Weights of a small self-supervised image encoder: 32-pixel images, activation gelu.
Rows from block 2, named by matrix and row number. Rows with one number belong to one neuron. Each number is 50 + 15 x the weight over its row's rms, rounded and kept within 0 to 99. All counts start at 0. After the name is the row's rms in percent of the matrix's.
# fc1: MLP up (model.blocks.2.mlp.fc1.weight, 480x160), inputs 0-159
# fc2: MLP down (model.blocks.2.mlp.fc2.weight, 160x480, transposed), outputs 0-159
fc1.270 141:52 78 77 70 57 68 52 69 35 18 25 58 59 53 44 46 62 32 48 53 54 38 49 59 62 40 12 49 39 54 50 31 52 00 51 55 50 62 16 63 51 37 42 35 46 31 40 55 54 51 65 47 25 25 52 64 50 42 52 66 50 59 66 37 52 71 54 42 50 61 50 24 02 69 48 41 44 64 54 36 67 44 51 50 42 71 92 58 46 52 59 36 73 48 55 44 37 80 45 43 60 36 45 29 57 40 53 57 35 45 41 47 26 39 54 21 57 59 51 74 35 22 51 41 45 51 52 45 57 50 22 57 37 46 31 53 29 63 46 61 70 69 56 73 49 46 42 43 32 33 16 34 48 57 34 56 73 66 44 41
fc2.270 105:76 19 20 30 20 36 55 53 47 83 59 59 60 47 62 60 50 66 59 57 52 47 22 46 55 56 92 47 72 19 32 56 44 78 42 59 52 43 87 48 55 72 68 52 52 70 61 46 40 57 51 80 64 57 56 24 39 44 41 57 61 36 37 53 51 22 70 58 50 28 51 90 90 27 50 63 52 54 34 66 50 63 67 50 58 53 18 54 43 37 47 41 42 58 46 57 54 19 58 52 35 62 75 71 46 64 48 48 67 51 68 55 76 60 16 67 71 50 34 56 61 64 54 41 50 49 58 65 33 51 64 42 57 52 56 49 63 45 44 52 41 32 53 60 49 50 56 50 63 70 60 50 44 39 71 35 38 40 64 40
fc1.271 090:49 48 68 67 49 33 43 39 64 53 32 61 45 36 38 38 15 54 49 33 77 39 70 46 68 57 61 50 62 48 75 67 42 68 35 49 65 79 77 33 66 33 76 31 57 57 67 26 44 71 46 50 75 40 44 41 52 26 38 51 49 66 28 58 33 34 70 26 76 41 39 40 76 35 62 30 67 37 61 75 28 30 41 36 53 21 47 23 57 34 56 46 66 47 33 58 46 34 48 34 56 74 57 22 51 50 66 53 63 49 60 45 64 72 85 69 59 71 43 61 48 46 48 50 63 45 50 25 61 87 58 71 50 57 45 58 44 54 77 55 39 54 32 43 56 72 38 50 59 52 69 66 48 61 37 54 29 65 52 65
fc2.271 091:58 44 80 45 36 69 54 72 65 50 41 73 45 56 45 47 31 78 75 64 29 55 46 51 47 46 63 69 58 58 47 27 44 67 50 25 56 38 37 63 54 92 42 34 55 57 64 37 61 44 64 73 57 51 28 15 83 42 52 55 07 50 63 34 73 64 41 78 48 57 60 32 58 49 57 72 59 52 48 33 50 45 74 34 39 45 61 27 46 62 26 80 39 49 33 35 45 72 49 42 17 61 52 53 83 58 48 48 53 79 54 70 26 49 59 46 45 57 50 58 44 64 58 59 58 36 41 36 41 33 39 44 37 64 35 59 67 60 62 43 51 39 24 55 49 48 60 67 39 32 63 62 44 17 59 48 70 24 51 61
fc1.272 100:29 52 52 62 30 31 71 52 42 41 43 44 35 32 46 51 43 31 49 40 45 53 49 58 45 51 40 60 63 37 61 63 31 65 73 58 62 63 51 60 43 66 75 66 18 26 25 28 57 47 35 73 57 44 44 64 32 87 66 54 66 55 63 65 68 60 63 29 63 77 58 52 56 55 56 51 41 50 43 50 64 22 64 71 48 58 35 64 56 52 59 46 38 49 45 50 44 51 60 37 24 52 48 51 37 39 80 28 31 30 49 28 64 77 67 75 66 63 35 63 48 66 50 69 20 57 84 45 49 43 53 76 66 76 37 57 69 52 49 15 69 56 41 44 75 65 57 32 64 70 59 40 30 64 37 41 57 73 18 36
fc2.272 089:35 57 63 53 70 73 65 55 56 37 53 31 19 60 47 43 57 51 67 52 57 41 72 50 44 50 53 39 45 24 34 66 26 38 56 04 65 68 57 53 54 24 34 49 34 57 73 47 44 28 88 51 66 56 68 52 43 14 49 47 44 59 61 43 18 60 34 46 50 50 53 71 29 53 70 43 48 49 52 70 57 46 76 65 49 57 70 49 44 47 37 73 45 34 42 56 74 32 45 53 64 46 41 39 09 59 44 48 35 64 35 31 57 53 40 78 59 80 34 30 32 69 39 40 52 55 20 38 57 43 44 20 50 45 59 65 62 27 54 64 34 41 37 68 61 51 41 54 46 28 69 41 71 32 58 48 22 55 49 26
fc1.273 104:56 43 48 28 59 59 61 52 42 74 44 40 47 63 78 69 52 18 38 53 31 34 38 37 68 54 27 51 63 54 41 72 71 49 41 50 68 56 58 29 57 37 35 71 49 26 61 65 41 40 41 46 53 38 44 23 76 29 49 43 42 30 45 53 74 44 51 57 43 57 60 45 55 34 41 51 37 42 50 41 76 34 64 45 52 79 42 31 75 38 70 37 64 65 87 31 58 29 36 52 50 52 70 36 35 53 58 54 46 77 43 69 44 50 53 40 36 46 63 59 49 32 67 47 49 42 52 51 65 32 79 47 27 54 55 29 60 39 48 68 89 50 25 64 41 30 50 94 66 25 35 37 19 44 51 57 24 62 25 40
fc2.273 102:44 72 67 67 56 54 59 65 49 36 55 51 69 25 11 35 64 74 47 60 61 73 56 63 29 47 79 56 42 55 66 39 23 62 52 60 46 38 40 64 49 30 44 31 65 79 41 49 72 51 53 50 60 62 52 77 33 52 57 47 64 55 54 46 27 38 66 74 33 46 34 53 41 62 53 42 41 41 72 81 34 69 45 56 43 56 59 58 30 65 29 52 43 32 29 60 23 63 72 50 53 37 29 52 68 33 46 51 45 21 49 59 56 54 41 78 61 49 31 59 50 75 50 60 68 39 66 57 23 66 14 41 63 59 42 68 38 50 42 29 21 65 73 32 68 85 71 45 41 55 41 47 56 72 51 29 50 50 68 40
fc1.274 093:42 60 69 72 24 55 60 37 48 47 55 60 59 44 45 63 56 24 59 27 24 32 37 70 30 41 09 29 65 92 62 60 55 51 36 59 26 47 64 43 73 41 52 71 42 55 49 63 41 57 11 59 26 46 69 64 21 46 60 63 44 48 48 61 51 35 38 82 59 75 70 60 36 63 48 48 44 19 56 66 56 71 52 54 25 61 60 73 42 65 57 38 63 53 33 71 71 62 22 34 39 47 52 56 54 33 59 68 53 40 20 44 60 51 30 41 33 57 46 21 63 50 26 44 66 57 56 46 29 23 54 67 38 61 51 60 50 58 33 51 41 67 67 59 54 58 59 60 70 46 43 58 41 38 52 42 28 66 32 43
fc2.274 113:59 46 40 33 58 66 51 48 28 44 64 41 56 47 46 48 59 28 56 43 55 28 54 63 40 47 30 38 59 57 56 54 63 48 20 46 30 21 32 30 48 51 54 51 51 37 42 44 24 30 43 66 70 40 69 59 47 65 47 47 54 54 42 40 35 57 71 85 48 77 44 53 60 75 50 14 52 47 67 51 46 25 27 77 35 54 48 55 60 37 76 42 56 37 51 62 62 67 32 51 59 44 92 55 58 30 65 45 56 32 52 54 84 49 51 54 61 62 51 29 82 07 21 60 28 63 58 46 46 88 53 54 61 64 45 70 14 48 42 28 57 54 68 49 69 63 58 45 73 33 52 57 56 48 50 29 49 64 36 26
fc1.275 095:61 53 35 55 64 53 27 58 41 81 21 46 73 39 64 42 42 67 48 42 43 50 51 59 45 63 60 39 40 23 68 10 47 48 31 63 29 51 51 34 33 59 35 27 41 63 59 39 44 33 53 51 85 65 33 16 67 42 53 50 62 31 29 41 38 48 42 35 38 45 37 67 58 37 18 46 80 60 52 64 40 43 64 25 62 37 42 49 34 62 40 40 51 64 65 47 23 37 45 60 54 29 60 37 31 50 53 27 34 36 42 48 30 58 49 17 46 44 42 80 82 77 59 49 40 67 50 52 70 52 37 39 54 51 63 58 45 44 41 22 46 31 41 59 50 47 55 69 40 56 31 48 47 69 56 48 71 60 07 79
fc2.275 087:46 48 56 38 22 61 64 50 36 22 68 47 30 46 45 57 67 48 56 60 67 43 52 61 57 36 41 71 75 70 40 67 49 44 58 60 84 34 57 64 59 42 67 68 49 45 35 57 49 65 33 49 35 46 62 52 39 52 40 50 48 63 65 66 59 60 42 69 61 44 60 51 19 55 72 59 41 53 49 22 57 39 37 70 44 48 65 63 48 41 51 63 69 22 31 56 69 60 30 36 48 54 40 45 58 34 43 77 32 61 60 64 69 23 57 99 36 46 56 29 32 25 55 37 60 23 51 45 56 51 53 79 32 36 52 46 43 58 80 85 19 66 63 33 52 48 46 43 62 59 62 80 55 24 45 43 44 40 84 28
fc1.276 090:57 42 57 68 48 64 47 36 71 54 38 45 67 40 51 40 48 57 62 12 24 50 56 44 60 30 49 61 53 67 47 61 49 28 42 49 61 78 35 48 44 52 36 28 36 58 33 78 27 46 43 86 61 49 53 34 47 63 60 61 57 31 29 71 76 72 40 44 44 61 49 69 58 47 59 58 61 57 37 55 45 47 56 43 32 16 45 66 53 35 43 58 38 71 74 64 47 46 99 41 50 39 53 55 40 29 59 52 50 49 51 65 47 66 44 63 41 35 59 61 38 84 18 65 50 75 52 58 89 71 45 44 59 49 82 62 35 50 43 55 73 78 36 60 73 52 75 48 82 64 48 62 41 38 29 37 72 63 47 52
fc2.276 088:54 48 47 27 47 26 38 61 70 49 22 46 37 37 44 57 57 47 35 47 61 79 10 75 59 55 36 61 50 70 44 56 53 61 64 59 82 41 55 41 70 39 36 22 64 31 62 53 46 42 60 31 57 79 30 81 44 53 22 27 66 37 29 59 36 50 59 27 61 82 51 70 41 32 47 54 56 53 40 46 66 72 71 48 54 70 43 57 33 36 43 51 58 60 14 19 65 44 32 16 27 64 46 41 35 44 39 73 58 42 56 71 40 39 60 89 57 49 53 42 39 48 57 52 74 44 48 58 43 41 79 44 42 58 51 53 46 44 36 31 32 33 31 65 33 59 43 42 24 53 62 39 40 44 53 59 57 56 27 56
fc1.277 107:45 41 59 66 77 41 52 61 30 62 48 57 57 60 29 47 41 41 33 33 42 60 38 61 69 64 37 36 51 42 61 54 74 77 45 45 68 60 59 56 46 38 58 58 32 29 60 62 49 49 54 18 39 50 32 52 52 54 62 35 27 56 61 50 26 15 72 42 41 31 16 55 50 42 36 57 46 41 49 64 40 53 47 55 39 63 52 39 74 55 82 36 51 50 41 59 56 60 40 34 70 66 38 70 74 75 31 45 87 61 69 51 73 40 92 66 72 47 41 37 37 41 61 30 46 53 63 67 73 32 77 30 25 63 22 58 63 30 46 44 57 45 55 39 67 62 71 63 68 27 41 17 40 46 46 38 66 69 53 47
fc2.277 097:34 40 21 54 31 42 50 61 42 32 67 43 39 40 40 30 34 69 50 46 34 60 83 49 63 34 64 56 46 56 18 64 45 16 33 40 53 29 44 63 65 55 61 44 55 50 43 47 61 55 40 88 50 62 62 44 52 42 34 48 65 58 53 53 56 35 32 80 25 69 62 52 64 53 26 26 87 66 29 56 53 83 53 75 42 47 57 73 40 48 39 59 62 56 63 58 39 39 57 54 50 48 33 63 30 40 73 66 37 41 43 52 50 69 19 44 52 52 56 66 56 81 52 65 57 43 31 31 58 64 41 68 44 70 48 36 28 64 37 40 53 16 74 41 22 50 56 55 45 76 35 85 53 60 52 57 46 23 36 58
fc1.278 098:62 57 20 51 42 38 61 44 75 07 51 50 47 56 77 54 35 66 38 36 64 57 43 48 54 33 48 48 61 75 56 58 70 83 33 46 54 45 43 46 55 26 48 63 66 60 46 55 68 49 45 72 71 45 50 62 49 37 54 56 43 60 63 64 57 49 36 40 39 43 52 66 60 40 18 17 42 41 69 63 48 75 56 20 48 55 47 49 58 25 66 61 35 61 59 52 53 55 35 24 37 24 49 48 21 42 50 60 43 76 63 74 37 79 37 66 71 36 49 46 50 69 68 64 64 68 48 59 99 30 62 67 37 56 85 60 61 41 28 58 42 48 62 25 58 51 59 39 33 68 22 39 36 59 50 48 59 54 63 61
fc2.278 088:34 65 72 41 76 44 43 47 54 54 17 46 36 35 33 30 50 33 38 44 59 64 43 45 43 48 30 41 22 45 53 51 61 18 62 68 39 37 31 70 62 48 51 42 54 57 69 63 52 45 28 25 41 81 54 16 75 45 42 44 49 53 38 23 81 52 44 37 43 46 44 37 54 65 66 34 46 41 56 53 59 42 32 52 33 48 41 83 53 39 34 34 69 22 48 34 25 33 57 41 36 58 40 54 50 57 54 53 34 38 20 69 61 26 66 53 30 38 63 81 17 39 53 41 52 41 52 38 22 46 28 41 48 27 50 41 64 71 43 38 26 51 78 20 61 56 49 42 29 67 70 50 43 63 66 56 54 36 41 33
fc1.279 103:29 38 61 60 40 67 40 53 29 41 27 47 70 42 55 44 27 22 47 43 60 39 51 50 61 57 51 61 59 41 28 56 51 79 44 29 44 58 52 25 34 42 47 56 60 58 67 49 53 50 35 54 69 24 46 26 60 27 39 53 66 22 24 64 44 51 28 37 55 68 56 43 65 57 42 38 35 29 28 20 53 30 36 50 56 39 65 61 51 71 34 50 42 54 50 45 58 36 57 58 60 66 67 31 60 45 73 46 44 60 30 62 27 45 58 48 18 50 38 45 70 50 58 33 69 58 81 49 79 63 63 30 36 30 75 52 32 95 34 75 42 35 38 60 55 52 88 77 50 77 39 61 43 48 51 41 52 53 56 81
fc2.279 085:83 69 52 35 62 33 60 61 74 48 65 58 57 44 59 58 65 85 60 45 62 52 62 44 45 28 57 48 42 64 65 58 40 37 56 66 59 37 69 67 71 67 72 42 36 49 18 55 44 52 49 65 35 73 45 69 55 36 64 36 38 65 54 35 57 51 48 72 61 27 47 63 23 30 52 78 50 82 70 83 48 62 54 50 47 57 49 69 55 40 70 52 55 50 44 58 28 58 53 46 48 43 53 59 38 75 25 52 52 37 50 40 66 63 41 66 69 48 57 79 32 50 46 68 36 59 25 63 29 52 35 60 49 59 24 54 46 14 58 30 58 66 67 52 45 27 06 51 54 37 26 38 26 49 50 69 20 51 42 23
fc1.280 118:50 42 65 62 52 40 43 35 40 41 34 72 73 56 70 48 55 29 65 62 39 44 47 37 53 66 79 48 67 80 60 81 49 48 25 48 18 39 61 41 57 40 36 69 50 48 38 86 66 43 79 39 57 67 64 59 61 47 49 56 63 49 62 38 34 22 53 21 56 48 35 56 27 38 37 58 67 33 58 32 54 63 69 43 60 50 29 53 72 17 61 64 58 72 45 67 59 41 64 67 37 32 46 63 58 01 62 79 38 44 73 60 35 50 44 45 46 49 62 55 62 82 67 44 77 55 64 61 49 43 35 45 39 52 70 64 52 69 48 59 33 39 44 35 60 64 68 54 54 41 43 16 41 73 68 54 26 45 53 48
fc2.280 146:30 58 61 51 65 33 49 66 55 59 56 47 44 64 67 29 26 15 36 24 48 60 59 64 61 50 68 30 38 12 51 43 66 72 45 55 37 35 73 44 41 74 48 35 76 36 65 97 72 34 36 66 51 39 62 26 49 73 86 48 63 38 73 50 60 52 44 54 25 41 46 47 49 76 24 51 36 31 57 53 65 49 61 80 61 64 77 66 60 35 38 64 48 49 28 74 54 45 65 45 39 48 27 72 40 33 31 65 49 34 55 61 28 37 64 54 21 52 54 55 26 40 58 48 47 51 48 54 33 67 54 37 73 63 49 57 48 41 64 60 41 52 29 45 78 56 60 51 39 40 53 45 61 46 62 28 44 61 72 49
fc1.281 020:47 45 40 47 46 46 86 30 56 25 22 67 68 53 20 51 26 57 46 62 59 48 28 34 45 59 49 38 49 66 58 34 48 57 82 48 40 26 65 44 53 56 68 45 23 56 41 28 52 50 06 52 35 59 64 51 55 28 27 33 68 48 28 68 37 43 31 44 54 57 38 32 43 55 45 40 50 66 51 34 49 35 75 75 44 12 78 45 59 44 54 38 49 43 78 40 55 58 63 61 59 59 77 56 66 59 55 49 53 39 27 40 61 63 73 60 37 48 61 37 44 30 38 41 71 59 55 21 50 62 75 74 37 67 77 63 38 44 48 48 35 38 30 52 56 38 55 68 78 33 53 39 51 49 57 46 36 13 60 58
fc2.281 033:43 45 10 49 29 51 45 42 70 29 42 53 61 91 52 66 79 32 40 63 61 37 53 53 44 36 45 51 48 49 81 58 35 49 19 60 42 38 51 48 21 54 45 62 53 35 55 76 54 42 71 43 29 64 07 65 70 61 38 39 28 58 34 58 54 61 66 19 52 46 36 54 61 68 35 48 49 27 45 63 35 53 49 65 44 55 63 51 48 31 53 60 41 73 68 27 57 63 31 41 69 59 53 60 60 25 50 69 62 53 74 38 57 37 32 22 40 64 41 52 41 68 22 68 37 83 64 65 60 39 66 70 40 27 17 56 56 49 61 60 59 55 49 38 57 13 45 46 44 47 60 48 46 59 48 43 41 51 76 52
fc1.282 113:45 28 70 39 44 58 54 51 54 56 31 34 63 40 31 42 38 22 52 51 55 66 47 34 49 38 56 77 52 91 59 43 65 50 22 62 49 31 68 42 66 38 30 90 60 47 73 56 38 57 57 34 51 44 64 24 30 45 24 49 68 55 39 49 61 52 35 63 59 49 38 67 29 83 56 58 57 53 68 64 41 45 78 26 42 45 61 62 05 78 53 44 68 46 40 20 68 31 53 33 38 53 64 62 37 71 39 53 49 36 56 51 37 62 44 25 42 70 59 45 34 56 43 53 37 17 39 68 59 25 56 49 49 49 29 50 28 42 58 63 47 25 31 56 78 36 52 42 55 50 39 64 53 47 49 27 28 63 70 38
fc2.282 111:64 50 31 62 54 53 37 55 25 48 53 60 51 46 62 51 46 72 56 38 39 46 70 52 31 57 49 46 65 32 48 60 53 59 56 36 53 65 30 68 65 39 66 41 55 48 43 32 53 51 17 69 32 60 48 52 65 53 54 62 51 63 62 64 44 45 59 44 36 47 65 35 26 08 45 15 34 44 34 62 70 55 17 84 53 40 46 41 63 43 58 45 45 65 48 60 51 64 30 37 56 48 21 47 76 35 81 52 57 80 44 58 40 63 69 68 36 57 66 63 77 38 79 40 76 80 37 65 52 57 40 35 56 52 78 68 76 51 32 16 53 88 50 37 29 68 50 39 45 61 45 51 40 35 56 56 62 50 18 61
fc1.283 102:69 25 58 45 47 26 47 59 31 43 49 69 72 48 58 47 68 31 28 28 59 62 57 73 73 43 06 54 40 45 49 48 62 59 40 39 67 47 78 60 30 33 65 40 33 53 42 24 51 83 52 50 38 21 47 64 44 59 45 56 28 49 65 25 39 47 54 61 74 38 31 31 41 20 91 57 62 58 79 56 61 59 33 49 58 58 60 51 33 37 52 24 70 52 40 51 45 49 53 43 67 32 29 61 39 64 23 37 54 51 63 40 42 71 54 52 51 59 68 48 64 51 51 51 49 52 38 85 55 36 69 64 78 48 36 39 49 47 36 33 75 30 46 59 67 51 66 76 44 28 43 31 52 70 40 26 34 57 62 64
fc2.283 091:09 61 47 45 63 72 41 42 67 64 63 35 44 43 55 36 34 43 65 72 47 14 38 57 41 57 69 47 49 62 67 35 25 62 76 81 48 60 40 89 95 45 43 81 41 35 37 47 69 51 42 59 56 62 60 65 46 54 65 40 77 46 54 61 57 52 27 73 27 78 68 62 64 54 31 60 45 22 18 35 37 52 57 40 34 39 32 51 46 56 36 60 34 70 53 45 62 66 45 46 23 58 40 32 72 54 59 44 43 37 42 49 48 32 56 31 64 36 44 44 32 44 58 46 40 48 69 25 34 58 69 54 37 54 78 56 42 44 71 47 19 64 59 44 38 64 44 56 57 72 64 57 33 63 56 57 54 51 37 34
fc1.284 067:55 52 52 58 58 64 61 42 44 69 53 38 57 31 60 45 45 59 57 43 44 61 38 58 73 21 45 59 40 46 52 57 63 42 41 46 52 58 62 57 43 77 28 42 65 68 77 58 52 68 32 70 66 43 50 59 71 48 64 41 27 43 69 55 68 62 69 52 49 48 64 18 54 48 47 10 71 33 45 46 35 44 33 30 61 44 53 43 43 38 34 07 73 31 57 83 63 51 44 35 46 59 21 67 42 31 41 56 51 73 39 50 32 60 63 32 72 83 47 37 62 67 47 36 42 66 54 51 58 70 29 59 41 70 55 59 59 58 82 33 32 44 41 21 43 25 41 50 66 17 42 65 54 78 75 34 54 27 27 44
fc2.284 078:47 65 49 51 53 60 43 76 61 34 69 58 50 43 49 61 35 43 49 61 61 50 68 35 57 59 48 47 53 38 73 60 20 57 44 52 36 41 23 41 51 47 46 55 45 58 57 60 86 33 58 31 55 49 62 49 11 39 32 50 45 23 21 36 30 57 55 57 41 78 29 55 31 71 47 83 70 40 59 63 26 65 53 42 27 45 53 65 45 63 81 65 30 46 53 61 49 80 61 55 45 31 63 46 46 49 34 60 43 46 78 52 67 33 47 33 60 36 46 67 24 40 45 42 27 23 36 48 34 21 77 60 42 40 55 44 57 40 56 46 57 69 47 49 72 64 42 41 63 93 65 71 49 51 22 56 87 66 62 58
fc1.285 107:64 45 60 54 17 63 32 37 18 41 76 36 36 54 61 54 42 17 42 48 65 49 44 38 41 44 39 52 48 62 49 35 31 46 38 57 31 53 26 48 57 37 51 70 74 61 53 57 53 46 20 52 51 47 48 61 62 46 36 69 62 57 66 67 76 70 51 50 78 61 61 63 45 34 64 32 29 66 34 57 50 40 61 41 29 59 26 70 61 69 41 46 58 32 86 35 39 81 54 46 21 53 37 53 51 53 27 30 44 19 47 45 54 46 50 63 29 34 60 50 73 61 50 65 45 62 31 50 68 14 27 88 61 58 64 67 39 67 34 45 34 60 51 43 39 87 47 79 24 47 69 51 56 61 47 55 45 47 45 62
fc2.285 099:38 35 55 46 84 41 67 74 51 55 45 71 55 25 35 67 76 58 59 78 24 36 05 69 47 54 54 52 43 34 60 56 61 68 61 50 48 57 79 60 44 54 44 26 33 50 28 51 37 49 34 51 30 47 73 41 50 43 61 30 46 42 38 09 64 38 34 39 06 43 61 47 34 50 49 59 60 41 56 43 23 64 54 35 46 43 80 43 67 48 44 64 53 53 36 52 62 33 56 57 64 42 49 73 50 39 60 71 62 71 46 43 30 70 31 40 80 70 56 57 44 35 56 26 46 70 58 65 20 67 81 30 49 54 62 50 71 42 64 33 45 41 36 46 56 33 35 52 61 42 42 42 71 50 39 69 41 56 53 28
fc1.286 130:33 45 31 75 17 53 45 21 36 43 28 65 81 58 54 48 49 54 73 34 27 39 44 49 51 36 45 41 58 73 55 35 37 69 64 47 53 38 74 60 75 61 62 41 61 47 41 39 28 61 50 60 26 30 33 42 68 69 44 62 72 44 53 44 52 33 45 74 58 32 62 54 53 57 60 47 41 63 42 61 18 55 67 49 39 55 57 26 31 25 74 64 42 48 39 43 35 63 39 31 57 38 16 48 40 48 83 20 47 53 56 37 44 42 27 60 40 51 53 59 39 69 42 31 54 56 40 56 76 23 42 56 37 69 41 56 52 28 45 38 28 83 54 55 18 51 70 57 69 51 52 15 38 58 72 34 53 35 66 55
fc2.286 128:69 33 40 68 70 34 34 22 24 27 65 65 34 40 58 65 58 56 44 35 31 70 39 44 46 52 78 56 53 45 54 62 29 59 71 59 44 66 25 34 73 14 66 48 51 52 54 36 52 27 38 38 54 71 66 22 61 42 56 48 63 19 44 44 48 62 62 45 36 35 24 54 67 66 68 44 61 49 44 47 65 41 35 60 68 28 40 36 49 49 63 32 61 59 51 54 63 49 51 40 66 58 36 59 40 33 64 51 52 23 48 61 54 56 74 49 34 54 38 58 74 55 71 36 26 22 47 40 62 65 59 15 66 44 16 31 42 70 70 61 15 42 45 54 59 62 62 70 51 69 26 50 55 49 46 29 49 25 75 40
fc1.287 127:59 63 57 49 36 51 56 46 54 35 50 39 28 38 76 29 23 41 26 40 36 64 69 67 71 57 55 47 25 44 63 32 42 55 66 39 61 61 57 33 37 69 24 33 53 52 43 41 54 41 69 61 39 60 55 45 00 35 76 27 27 39 61 79 75 23 33 16 51 42 43 74 34 38 56 65 33 53 33 48 53 62 66 87 43 29 70 49 50 42 26 76 36 46 68 39 66 67 42 81 42 45 62 56 36 47 42 40 55 71 38 40 53 64 46 55 54 46 71 54 66 48 46 65 47 63 19 38 52 36 41 64 31 34 31 54 44 53 48 53 39 67 55 55 28 36 75 59 63 63 48 64 33 59 42 45 41 52 62 56
fc2.287 118:45 48 26 59 37 50 44 35 53 32 45 37 49 23 60 57 43 50 28 52 72 40 31 31 78 86 56 35 46 56 21 55 57 52 86 35 43 43 54 65 41 45 26 75 66 60 45 26 55 50 82 54 65 27 50 42 58 53 56 63 52 23 60 63 75 52 19 52 48 57 58 57 45 72 42 65 66 49 54 62 42 39 40 55 63 16 42 26 39 46 40 55 68 37 40 54 54 44 28 52 55 45 57 42 27 58 68 37 41 70 48 28 45 42 49 99 48 57 58 30 82 53 57 54 44 62 58 34 53 52 80 33 80 48 47 35 42 31 29 45 43 54 63 63 37 49 43 38 34 77 54 70 48 25 27 56 46 30 47 64
fc1.288 090:40 44 27 37 49 50 50 62 52 53 56 35 58 32 63 22 35 27 49 49 58 66 55 23 55 65 83 51 60 60 74 39 59 55 56 51 52 52 67 70 41 61 56 80 61 46 24 74 55 58 77 38 47 60 36 47 62 49 57 49 37 59 48 46 51 48 49 65 47 56 56 44 19 33 45 38 32 64 36 55 24 49 44 73 38 71 37 38 56 28 57 78 62 86 70 51 47 49 39 50 54 28 47 35 54 28 50 44 43 38 53 67 52 42 59 43 46 52 67 50 26 68 32 77 53 38 58 39 62 41 69 54 67 99 71 27 45 36 65 75 49 48 60 57 75 24 39 38 74 77 54 71 62 87 50 50 69 47 36 76
fc2.288 099:52 65 69 75 62 28 38 71 45 55 51 31 35 78 39 62 56 40 22 40 65 47 57 96 46 53 71 47 35 63 21 61 32 67 46 43 58 70 36 40 19 61 39 32 46 33 77 56 49 49 35 72 47 40 57 38 34 68 50 38 47 56 53 46 56 53 66 66 52 32 53 65 72 43 58 27 33 47 56 39 46 37 40 38 66 27 65 74 15 49 35 52 44 42 68 77 37 26 46 68 38 50 65 50 59 45 57 38 45 66 42 29 48 58 49 39 61 34 26 37 57 43 71 43 34 60 41 43 34 47 34 32 43 24 45 61 89 66 69 50 41 49 54 62 46 63 60 41 60 59 47 16 25 52 36 42 19 76 44 59
fc1.289 142:77 48 51 36 44 36 45 35 47 58 45 36 11 53 45 58 33 70 47 39 37 49 42 58 73 47 49 40 13 57 42 65 50 55 31 70 74 58 51 50 29 62 37 33 36 58 57 38 60 37 65 67 53 66 46 48 22 59 70 52 38 71 34 64 58 26 25 60 51 43 26 45 42 81 51 26 42 49 57 66 57 26 44 63 48 45 47 72 38 28 35 33 55 66 42 30 48 45 52 51 53 63 38 70 48 37 48 51 48 79 28 37 54 76 48 68 71 51 55 64 44 43 44 48 40 45 49 11 77 52 50 64 96 51 27 76 37 49 49 50 39 65 63 53 83 71 71 34 65 72 54 48 39 76 56 41 64 44 74 59
fc2.289 152:41 72 69 69 89 56 62 61 48 39 46 55 26 54 41 34 47 63 32 71 40 54 69 60 35 65 42 58 37 26 39 54 40 49 80 49 63 55 41 41 44 52 55 53 48 57 53 36 80 46 66 43 57 51 52 65 28 42 59 64 57 42 65 53 21 51 24 39 41 53 54 67 34 35 39 68 39 67 65 32 29 45 61 40 51 46 58 40 51 00 57 83 51 34 22 41 13 50 50 49 59 61 67 77 51 52 40 46 40 91 59 46 52 44 62 77 64 54 39 63 47 46 56 56 67 21 13 68 47 56 28 59 42 60 40 75 69 40 77 53 55 48 52 58 27 52 52 40 28 57 45 60 31 39 50 58 44 82 56 59
fc1.290 110:46 32 49 26 59 38 57 47 43 60 27 58 54 56 68 76 29 46 31 43 44 47 41 41 48 57 34 58 48 44 50 67 64 35 46 69 55 54 40 37 53 29 41 76 45 32 59 37 50 55 30 58 57 57 67 47 51 62 54 59 32 42 37 55 68 64 57 46 34 62 55 37 70 72 60 33 84 19 59 24 35 51 52 73 24 37 56 65 63 62 58 60 43 47 49 26 42 26 29 72 63 21 63 48 58 50 44 46 63 25 44 61 85 65 56 28 63 49 66 71 34 49 49 78 55 72 50 55 42 55 39 55 29 57 65 51 47 56 73 68 58 35 83 64 92 43 21 54 45 56 43 38 17 55 22 74 71 61 72 33
fc2.290 103:70 62 65 66 41 59 57 39 62 41 59 63 26 41 32 59 52 72 42 39 38 56 26 46 71 49 54 48 62 54 51 43 38 57 36 37 49 24 77 51 59 32 70 46 33 51 34 53 46 30 41 48 56 61 46 32 50 47 41 36 46 40 63 50 24 48 38 44 51 44 50 28 36 36 60 47 41 86 42 35 61 47 35 42 80 50 35 24 48 15 52 66 53 62 34 63 34 59 25 62 44 30 58 36 41 34 71 33 36 53 37 53 43 56 73 79 52 34 25 30 61 53 47 31 61 28 62 58 76 43 60 58 47 35 10 30 61 39 40 44 46 45 31 28 07 60 58 45 78 58 57 35 51 38 91 72 54 18 54 64
fc1.291 102:55 31 68 76 51 55 49 63 56 34 51 65 55 63 33 28 53 36 42 59 42 59 15 59 34 42 30 56 76 62 54 36 52 57 84 28 47 77 54 57 29 47 61 44 51 61 34 49 49 85 55 33 48 61 58 53 72 62 52 25 44 67 55 50 86 45 65 25 61 56 34 39 45 66 40 48 73 30 44 56 44 37 36 73 74 28 78 64 65 43 18 86 33 52 58 39 69 54 51 49 34 34 45 42 49 66 76 49 45 35 45 64 74 60 83 74 48 26 52 33 63 46 57 40 77 51 49 33 58 54 48 25 61 60 53 61 58 51 44 62 49 64 37 56 59 43 03 50 67 50 63 58 46 64 45 41 45 38 52 30
fc2.291 104:55 28 50 53 58 44 69 41 48 47 66 69 41 45 79 48 47 56 47 47 50 76 44 45 76 59 53 73 29 48 67 19 52 23 32 06 47 77 68 38 39 55 55 69 47 28 49 32 57 46 49 77 33 51 41 78 41 72 65 42 48 38 47 42 33 61 74 49 30 38 40 25 44 32 54 71 54 38 66 28 31 28 12 45 56 37 59 39 44 51 48 43 35 30 24 48 42 45 48 57 75 56 69 56 53 71 52 42 51 50 37 55 33 49 43 61 72 50 53 35 30 40 61 45 40 19 52 35 36 41 34 51 70 36 67 70 51 84 60 56 64 45 83 37 51 46 52 35 48 45 69 48 44 56 37 23 42 42 88 59